From a checkpoint of a small segmentation model.
Training: soap at rate 0.0017, batches of 128.
Rows from block 2 of a small segmentation model, named by matrix and row number. Rows with one number belong to one neuron. Each number is 500 + 50 x the weight over its row's rms, rounded and kept within 0 to 999. All counts start at 0. Numbers have three digits each. After the name is the row's rms in percent of the matrix's.
After each neuron's rows are labels from the 100 images, of 14976, where the neuron reaches its highest value: "colour at peak" is the nearest of a few named colours to the mean colour under the peak. Only what is clearly more common there than usual is listed. The data: drawn small creatures on textured ground. In brackets: how many of the 100, against the usual share in percent.
# fc1: MLP up (model.blocks.2.mlp.fc1.weight, 192x64), inputs 0-63
# fc2: MLP down (model.blocks.2.mlp.fc2.weight, 64x192, transposed), outputs 0-63

fc1.97 095:500450475598512581541497548563533477497588450553571482591419447522489513533576529469474506458559503472449544471563503517539467503443548560504550469476520472461538545598421442528401440482609458
fc2.97 081:445565521390553553490490452507546452398510472537477443431480432523556513455410416568406482458550508476509524458544512589495484563441431499495467529510505482544471565523519441527537482593430415
colour at peak: black (38 vs 18.1)

fc1.133 111:383587560509471493483525474481566474491546475506469435421440582535454504466468548497508526497457507393465436598582514495493557524538511544408530459485582483419446524499451568497477566510584436
fc2.133 115:477430531526542462481449529593553408590496431550560500504470499585528553414538492542550493481541421540546530512432590552507465512409545473597564446433427472490502481469572482490462537532456537
colour at peak: black (38 vs 18.1); green (34 vs 2.7)

fc1.111 075:487522505558509504501504564574456478434579568503564508551484531454527515563529539431523439530538566547552558483598396602523551517491518468399500591482489474552552488446492421507551591475568471
fc2.111 089:544494389497547548535542473549524507540497526482489471464493564524448576541494449542567599575431472492492442590515483452415582501544553564509489580516529507492459520471388449518465458396541423
colour at peak: orange (30 vs 0.6); yellow (29 vs 0.4)

fc1.13 094:460527454473516524451475507462516515524502382519457490490450516399422508497552581541516496539512488439592523564465510557462433485568498594484554451386491604446524443563457491527575563417512487
fc2.13 094:548500502476551439527501430520448426541495521524504437491569490545420485469512435467573499480566477485548540452419506585507547478441449442617458496474589434444383560482475535530415439463546484
colour at peak: green (32 vs 2.7)

fc1.15 126:553553452484538555532540583489550472470512510434496382558394515466401500563524476569546501473484551498534530427572483569507436580444520557499506518487513499494538569564401491534498539446393474
fc2.15 121:522454534625614448420441449584533465520471571541460478487598463455408455480564590515429494485500445484469522513485495430590542467456506454486602507461488516508451495516526461451509499555543466
colour at peak: black (49 vs 18.1)

fc1.144 128:517461481520575510547453478488520572492499466466500396548487495536523511491461477427531511535571465461546567546532516445531555512514468505514440511316506378520448470438558574475546455576523417
fc2.144 133:562435552533539428414500500578523535569474554490414496613578444406457540481472478574474518537546452587604538549495505516503536501392512463500528501568565454507566525474509466524488454470534462
colour at peak: brown (86 vs 26.3)

fc1.3 091:515645369538457499595559540510463487416482562460491441519442556540514524517468481401532581447519490476454537480495497517540523555480520564469502592530511519500529462429427439446438542446466502
fc2.3 085:567496535388522488408535499536429537515544449503420619540543480424508506449522479493516569537479498465466436515553454540455524470574494497513565453534569502526496382497449395501542515386495516
colour at peak: brown (86 vs 26.3)

fc1.149 119:472433516510485391439627529516503585508478521478526588454539494487499501537525512538439515496481393493454449477541484512502485489585374456443516466544569445566529515528433524552507600487416552
fc2.149 134:418448533430535474422574500521494573471502577546464428553486412480416505491572591563473540459553478562526512474388524502519504520470447472547428486430566526448542433550523493411434517528507500
colour at peak: brown (71 vs 26.3)

fc1.9 095:515507478518481471537496520544489476501500584528547396412413560581582513526482508450483475348440488506475559565495412507487519552505497423480368471529502501552499504521416457568475462475529563
fc2.9 087:454510496572616503370509581513491448517516489528540588559471420547513543479496480503468487572542471579473464489488515466452444546493482558495538495528445506408535524483566473419567510384560419
colour at peak: green (79 vs 2.7)

fc1.155 071:536510517601571449534413476494523520593439484495521526573493501491498588429516484566600587404541517536595494545559501510483552544518478478515507483484618498478429487473544571532469498401546520
fc2.155 070:483510547474548482432448561534492509440553470533475485448442477397450453488542513499555570448520502453543472539500441603504461595501595500568504475526491488503594481418519401422567487415582526
colour at peak: white (33 vs 11.4)

fc1.135 081:513529489540476425569464536504450496418423456502431524557502526479472540544397461557514526396512366483594449436515492562473548456507469449464547530433550428555512446446504569538577516492503522
fc2.135 088:608481476409509454535530532518475418500519556561571411474517561536422419486504463449462456474468512468571565423413515533499488486526571588572419419526503456489542442487436468485540485511559460
colour at peak: white (32 vs 11.4)

fc1.46 087:498520514552522478423588545478527574447473555499500484537406508569484491479608451473494452464470552507566487437418438487473531400459468449524408539522493567601473562482561506577417485566511475
fc2.46 095:424455493528492482374519590561434468484524537530460563548517447499526386526494533472457527528568456566567641469528495554460571544528528442485527484482438499454500522557442512414457530475468438
colour at peak: brown (80 vs 26.3)

fc1.177 125:550558484665551524477471436490451469494533464567503449580372464566455532499514487548550480548567454491499584496489408558584439483536519482491469522497489517566481485527519489476382500471502559
fc2.177 118:447482470533470413378475491505569543543457524392535546522525496586536444519547476559532434512477513453408548552539601492499575532410528525441569499528528520467590468564489507488453435488435503
colour at peak: green (81 vs 2.7)

fc1.10 097:478557597505544451435556458514426527519541500544540486549531474426565567484439463492530500594569527538511585549480552511529429457509506504577490428497514434558546455476545464538530450607438387
fc2.10 086:378492519595414531423451528534557488511491469466467605504543493629444510494490488441451482494510526438493554489515435502485578558547523486379552490460530419489458438532445510545521496427494544
colour at peak: green (65 vs 2.7)

fc1.78 129:468527547461550588515523545457545517552385392459494550492500606473470453488470507521511433608538596466543491512437462516476495486461440509480584516463441461443441509481572462486439478526524384
fc2.78 127:563528523511616526401572521524457549519544433499492437539594393529428516396488533533448506531470416606517544449506539487525468563481487509499447464540538561554535439502491512471417548524484447
colour at peak: brown (56 vs 26.3)

fc1.127 075:483474572542488542600579595475496504523558499553514421470509513508406494486497448458603526353531438487519504438511527519527434534473455501445512490520446484495574423527397442473453576497533462
fc2.127 082:502471561456477592556504561560514382488589550518519427481514517493524417453532494522525536468442504490511515594542412490536422432466503435569503436505476560504560486432444591548513397530539483
colour at peak: white (97 vs 11.4)

fc1.14 072:477588440434491545499538597439492476423566477457431458498588483536478537431510550548496519499438538359534498534380515497528524558484459524538498490429540476430561500493420432504565460509539532
fc2.14 080:581452449497554572500560466566456546592487539526513493477407558452560501418579557520567530456537505429440530574540514511421556493517452538556469524466569526455451510430409533427449488490558505
colour at peak: brown (78 vs 26.3)

fc1.86 107:486557524491479562430485586471597398481466529524554530537531587523602457503472452516423412437573564515518520391479512609515446442488476479516469503515573494477496526563526434483476533486495583
fc2.86 088:509562412458545475399460433505427523546498519388433525419390453603548539503420512503474490440462596517460488594492493517498573472504494477530513555517506544477538462565476541531456439562486506
colour at peak: blue (42 vs 0.9)

fc1.95 100:461458524571500554443482368574547541499454573455525556455501553482517446538535425484448560433424490454536549574500379590514448494500509469534493450520471510457404538521597509534515484522464545
fc2.95 106:495427542509467502498561631403432537591436515473543532492560527521421429520422498476564446543546468538566508407487474424459491525534554414481449474465458410559507465523527455483485468508529439
colour at peak: brown (68 vs 26.3)

fc1.130 092:465515506564559471445618548515488555509546466449491489535426452514496511470521499481488551488458523472490545421550483441440433511511641551456535549478478478442505385581412568429530504427486430
fc2.130 107:528447514469436485465418483628543524459406471620480577578496589437544557525461487444570426555492468561483442529463496567551525578520515532491535525482518451437549451539461468559518462489521497
colour at peak: black (73 vs 18.1)

fc1.145 094:567505588416510524473523552484544541408436534438457483493536483596528493512526372464459560502547562474443454412518468486517499538453443561418521518543482610447494518559432460447534456512442530
fc2.145 078:442583470493563463462524494509394523572423491508486516490487509395514515500530452441509564498420487471519562627500500514512568504547452513489426423570577440525573483460566542532442543558588523
colour at peak: green (32 vs 2.7)

fc1.21 097:395503541368536461496561556494461473522517527552501567545527517518467572568417503552490551565459516441528493508511457499468573573396539496509496545415550483465540484525405540585521510538594470
fc2.21 084:571493479546517477481457502557529533495463453445535461484400549491541508467583512472526485445449561498460395558482559449511552499594482534571529505480402472590449513487541481351490446433449441
colour at peak: orange (42 vs 0.6)

fc1.93 096:491570566502528445505525566483519461495542611526556428468537457533597599480514399517544562398516419524603512546539498529460496482532561436418482523490484517509515509538446577437530515439557523
fc2.93 089:485480486522574491508525490491598534512482543529577453430432492464481441530544450458471478426528443434485467485416433476451576494502474466533526421462554449496493580449550359438459419504586439
colour at peak: pink (40 vs 16.5); white (30 vs 11.4)

fc1.142 096:442545541364500529443598565544504533532552543531547450497500435474448586474557589525454493493498499475517511561420526503495494576471517589474494549463562455394498430524479420508539461442574493
fc2.142 100:517503417572511427419506528531535567574534463478404436440425533546560498434546504564487522512479515458546445487463514514562536475503420467592583570420427405480455533538491492464443571492508522
colour at peak: green (60 vs 2.7)

fc1.39 102:549513566515539527444514521469467574499452469508494607581487503498418558502505520555479473552401410410553508551396516464501543503431440532523507540479479478511435456506576466584388443486574509
fc2.39 115:453493479611573533437498559503564489564479472501515491507596465460556425504594469485494515399487526570527508554515542515522464567488553409515574552467509581491407487549482555497482468574456394
colour at peak: grey (78 vs 21.8)

fc1.113 097:508508554597479439461561424481424570423538564558506459591442445514457500406487438593508425444504426600505507481532529549559496482560530403482492507514478512562424481510495517557502521489446458
fc2.113 104:445497547524551472474471438520531481597426497380467473536566514519470481543477478458526485440567476463496464498426533443605470511459550571448518474478431546477578414497481483398480383454543551
colour at peak: green (79 vs 2.7)

fc1.120 108:540615452584536516492557527573525550413553436429580432566410478464479490504517498471535521414548483469476536456415512513538558508536462477460447556479486494588533499471523448466457515423580419
fc2.120 107:407551471518525474469474546410569493554409506523522510459491504448503513480580417458604593482471545494552457514572454582462459495604552533487546504499505522472484573479392501513595567477507449
colour at peak: pink (39 vs 16.5); green (26 vs 2.7)

fc1.91 085:514441450511506513461553571561458554556497493519543567573462622538525532479505506499485518494486485455524438547503492416347518518503555432476565447520590537480489501533435460501615522468610509
fc2.91 086:622581423558520457555633452537470501548400598463468537556492446491472428492530426490506546547491486523479491551443451470485492500465564536493479490485495520522583521546386537528492550556560487
colour at peak: orange (62 vs 0.6)

fc1.34 089:492460529492441575522492592482495530514563486433529398397511485516509519546470492445495463563543482440537468440433575454490428521455589537547454579551578491440392441428457530522480437496450484
fc2.34 083:445512452464438473559473453440560539521494497606517477521584485553500516547478510473621574417492480542520520492524458559610460498593462487479496419485398475464586537525454466516574571518456544
colour at peak: grey (87 vs 21.8)

fc1.24 101:407524472487507554435588552532493538466529577433474450516424491462562521515460482576544493621490463518465443511486515554471480421518570529481457542467517463485546510505440415405451534573600420
fc2.24 100:489500465479522546480555556541489444504487526539499488566449603482420497483504482474457584485489511534614417531580383473448516446486495432527490383479439502425481540420545451563470551489583540
colour at peak: pink (62 vs 16.5)

fc1.2 090:446473453515498434427530552536493518442474441539481531512420543554503556575555451464469575412509491477467582534583398496482441549518571468505518456534454559509409563555466547459534583576453449
fc2.2 117:509404570466519404458496472510609574487558531523614552542462486404494564505554479489505412585522549482436436546410524466454513518531484530467525497590559506504509490543502519558393482490510486
colour at peak: black (42 vs 18.1)

fc1.80 090:570457458484514471524433550499462578534535382392557474598500479479514574524424530483568526588542498535440558440431504524550482600517508586477416445482549487435534473463456494531485499478456521
fc2.80 111:510527531573395520538555610473471516466440579492592544464485518515465492539572421520525434439513543491519489475461443414566518543428415527572451428557434511519521450473549566549514457429522497
colour at peak: grey (88 vs 21.8)

fc1.172 110:513584510506508524476510492520478491574433502503618510569396553469535486551432441452489440476537448554528471530566474584499455405418560436531482516475580540453531444473535402534425495498437546
fc2.172 101:525491532537558529471486384436443457516485531478437575482449488521557459479491465554419514617496577443485465509534503469506569597550459530490538507568494470493528528415506517564610543394435546
colour at peak: blue (41 vs 0.9); red (34 vs 0.5)